{"model": "image classifier", "crop_scale_min": 1, "norm": "layernorm", "bias": "all", "mixing": "mixup", "init": "orthogonal", "steps": 40000}
Rows from block 3 of a small image classifier, named by matrix and row number. Rows with one number belong to one neuron. Each number is 500 + 50 x the weight over its row's rms, rounded and kept within 0 to 999. All counts start at 0. Numbers have three digits each.
Before each neuron's rows are labels from the 100 images, of 14848, where the neuron reaches its highest value: "lies over" is the class under the peak. Only what is clearly more common there than usual is listed. The data: rendered scenes of toy objects such as cars, trees, mugs and chairs.
# fc1: MLP up (model.blocks.3.mlp.fc1.weight, 1024x256), inputs 172-255
# fc2: MLP down (model.blocks.3.mlp.fc2.weight, 256x1024, transposed), outputs 172-255

lies over: car
fc1.355:479446456459437492579442477497528412532548444542530588414566525453596523477456493542422511535492491452463480567392522486451469517468500588491470527562459467397484510604463561445509506513523480509397510507540540464408572428495404475381461473574533593431
fc2.355:579431568525481514417488603433481513498492483562416471550506413535474505504451440496478545451554349493561435501507523435526419510520527440512546513538498441489496434479463509456460475529505375404506508534447525555462546479514506438432493501474528614444

lies over: house
fc1.554:470546419415535459595402432461551560496529478490410585501471485465563471583529515592499430456397511468414515451436386518459525519536457595474407561466454423477593557525590510543576517553516491493453507507536492484515540521434400453468469466615515605472
fc2.554:534521503469458589457612513478502503475562524424507474619530517452497536511459547463538438416549506561495527412493446477583465481560544454471496476517483322532533443533410447548546469577479527556436435506477550452547480505472503468523524435597521648486

lies over: house
fc1.98:501488483449507527443540503460529517470519586494524455586463520492545561514478515561498496464517502597568514427528528505558451359493547412525570471510555504493519500530456391544510540565507539472532475491619530384545550433542438444514475488471512563480
fc2.98:552540479534434473456455416464478567531519528488494489484533548525530510608560456461475447526430550515503546492442516498456520383520525580509441548555420578568527508464508452460530494477545523432506653573567549529511433425518555478382597445513559462526

lies over: house
fc1.764:490518476455598490502464474466538594465534422548477506519423503516521425576561512568463458510511469463481478354469369490501457451494483518523483558474462473519594543562542498529510503484552451508448541562583496465527532475452398446489467405592550646501
fc2.764:526485522506489495476599505464503525431558514477515487620520461519492532499478508445553445423509512522444471476450500499595462457551552417507516475570465378601519425513382402508540487572532487475506468517426532506529495557482461408497472450591516607521

lies over: mushroom
fc1.132:508578534495521493559455610585445573535556509482494514546465465512488543574530500497475445418532530483505482516488465483548425510471485533502507517442578444451485531414514472519555555461506435558555496582490495413504558405536436496654558483522473556502
fc2.132:616522526491478558429411610460465452389571446427522464585478456508488398425454542433525475528543489397474477545487527511524399571579512425455547501444513421441508445534480589443496423510462459495493520534489418494528483476561504536491521457480426564456

lies over: hammer
fc1.243:499564516545488477589495504507553550523448444543435503425523413439565484552498500553504544459476518414511465492472513433500454497514467459404437578574492500501515522573471569554528522527534543459457510512464485410510612375437398424493472549535500560418
fc2.243:552494583469420538463515476453468442483484538491584481561400539508552465564505471524503413544430418491460618438492594517466576423511629479603492505509445418576493554481493430412580491478434523483570519452584472460462505515539528517535458569507489540538

lies over: flower
fc1.715:463511552510536395446502504467499546539466572517478500452559438437476570514472453568479547613449525536529528500617548506491520438384443387554579439492483487480500501531502436530485483508536516485552581560490495516535525501462463592536524466483484528515
fc2.715:525526540516460485486555518461514458512437553469436537527477506506439532539477412435469460460540482426531490557572538506508500502506434459564475526443499427645459454441533472460568414487459426434597529531455513511571479470538492523518578515438490516513

lies over: flower
fc1.406:549524501484490405436496465603516478442552486493449476530572471522523524506549435493493483515493567579581470512465503507539509393555578447548531425526477628457511524477495529596528474464480539560498554402473511514482541495440465558541512487502478550554
fc2.406:442531539540472524412472498422427491469537493495431528551451517588473496512568459443464449549506510385482473422487543460479473474468488509573428456556442485518450557487490467419550418435537423521557548494579617543453458440460527516562469560561447557453

lies over: flower
fc1.276:462531451442522508458492540468489582480467527470494486523485366510513510586501468465423513496495523581540512476606443497476440448465448515614518467489510505530571542554495568539495455549494447449509569477532402426477530484490486419579459477532519556490
fc2.276:492544500555547509600532456464502491506566511461522468470480432474496567386436534544538528638452516456455504587490491530509461607494432543450510498456497523432567438543497591504543461521533454458454419465479558483651423513469533574439484434534476548439

lies over: flower
fc1.86:569542522496467511496491574540537519568543447535453590457542470425457514572515488614504446475499481584550494534515457548498493485483461401478451471522515458419529466510507530588565525571500408509537516410406480507486546444457417440493471510467512559471
fc2.86:492504476536479492531473533551510443502467487479443529488469553499494428541516554485439547478616537486512515431527529516449548401500471440569437470572411460545398601475488468496535487402557542490497516483524480499535498526469506501573462475526465468524

lies over: airplane
fc1.658:539502481500523569483452439541571535416507433472520602548480547498545516435571476464503431591435503549465509542394538474529487423550514538466522543468454567477561484594530639449551525424512540501548522533531504488488546395527442444534514575415531567423
fc2.658:522513442448482539502499480442549514476550467474567506527439613519560490431468518402464422484558497426424456599505532479519428532589538632416531595490552578472485519563466508485541594458400464563476405557500393454440541517554407537469527494510427573467

lies over: house
fc1.488:513476451499457554459591522402596563467524489467464495512444528516512459515537460529465503466491424515539493351537498500480514458551501487571539488498530441493503443554493540531604532453562510444565406437472437403523502551482422494531462505464459538485
fc2.488:467468477461457508484539531469541583493565489554475524525486424467549485500485457526531486481454503536548526439475491492500567420565527485478593565561527543590547564472444386453491464619544530491536556500459527471554552469477433481458494470548516571475

lies over: hammer
fc1.722:515465574573508498583517501434520527491496493448469600483501489509580529481553472651509438511478528467543401449501491481515444526480512488382415463550442513479468573504458474488537519475509485520537469484505424529468519462426453508503468533531474528467
fc2.722:597513463435434509411535510518449375502456556590548510606537456534518494518457389482450444420464591430499521452498529450543514395525548538604481531533471470568534477449519482550505448477457496513553543454519573509455529548547475467476505586495544527532

lies over: flower
fc1.444:466415414527486522533625472426470522483505463528500559507482506504544483447516439538486511542500418475372437440571560503494593423538448416498553533539464494407515521529479535577535551522517487519534521430504440450473562515491448476570459487538433487497
fc2.444:515539519495537435498540525521494530550481608500424503447500529516437537531506500480448467368483526547578533609530500487466542546400535514535421455418486449533490408478563465427497521449472473453544493623423436485511433467552535505532604516421518484537

lies over: car; truck
fc1.44:501548490493456490594409489531531489523538515548513516533529485534534542538477464476531436537427525481505589509411508458527560391522566446537542569497525482428534496545481501417515517497518622506465540444554556475430586393495439430417443565517512553507
fc2.44:512523514501545475447578568496486518500588499492505476481462408513463387476425532498458542484543501535437441616485466517556451501496493450532515521459483532485577443518510558501495449530540364460475380477400554485555447566452491455488477431540542579391

lies over: mushroom
fc1.698:589478491469560528508478498587498540428450409473471639500480551529544520517529470560495515479492519439418442452456425450581476501576517502517478551452583439451515465494515532494456534480496488558501498482553489480498569432579399400608548501471402576515
fc2.698:513454529532428457469518546470482584455527562466474472499481548491479595482521470474506467451515472484485438506513572525519494544557501558405521533529486390451460508447470467567484530548533507481545440521478462479562524416518441406443559453492495587451

lies over: sofa
fc1.8:464556510504524532435494515576487561502503496521480659415526563548436405527556552504463463535362457365398550494502484482534505479479488542402413592468519469456504522559593523448516500474474514501496509423628519470475558421516441505485610463517497490538
fc2.8:419530423473486524569449536487471418474523448468566557544493495450460499486512497405426533562510515411439450545550515502434357649494377547489492512467544561445513489578475515474468509479495443541458476582487447477378511488506505542489450448556400604395

lies over: flower
fc1.378:457524536428468482531395546488550396542500435530563578490627555410537479584518542515481527556496459520558472496513465489433422480421472463490566538417539566502534516560485466511527564531552500580499548457510441494411533517458489536475505536491517499398
fc2.378:447487484495594504610571528490496435504432516482512499557417500499548498411528445550455486528499503463490534560534603506555506504454341442575587445518530516556493530464529532506551503510399462419545480470565450473605494494511494615515472411515463478516

lies over: snowman
fc1.318:569477599492470465493440524490447488564526522499538512527476471544515470475471533487525465532488602539596554520484515560430511482542462470576511538397466567490355484501470499466523534565471477547492492513528423602507428532472474450464443499475564443351
fc2.318:447540428474516543498483455462481517526462525464424569514482538484582472458597502496440376514555599589419546551522540467525486456422457514431542438524405478498554556498578470564356527535584442514486527464495467500459514604546616555566501524488566547511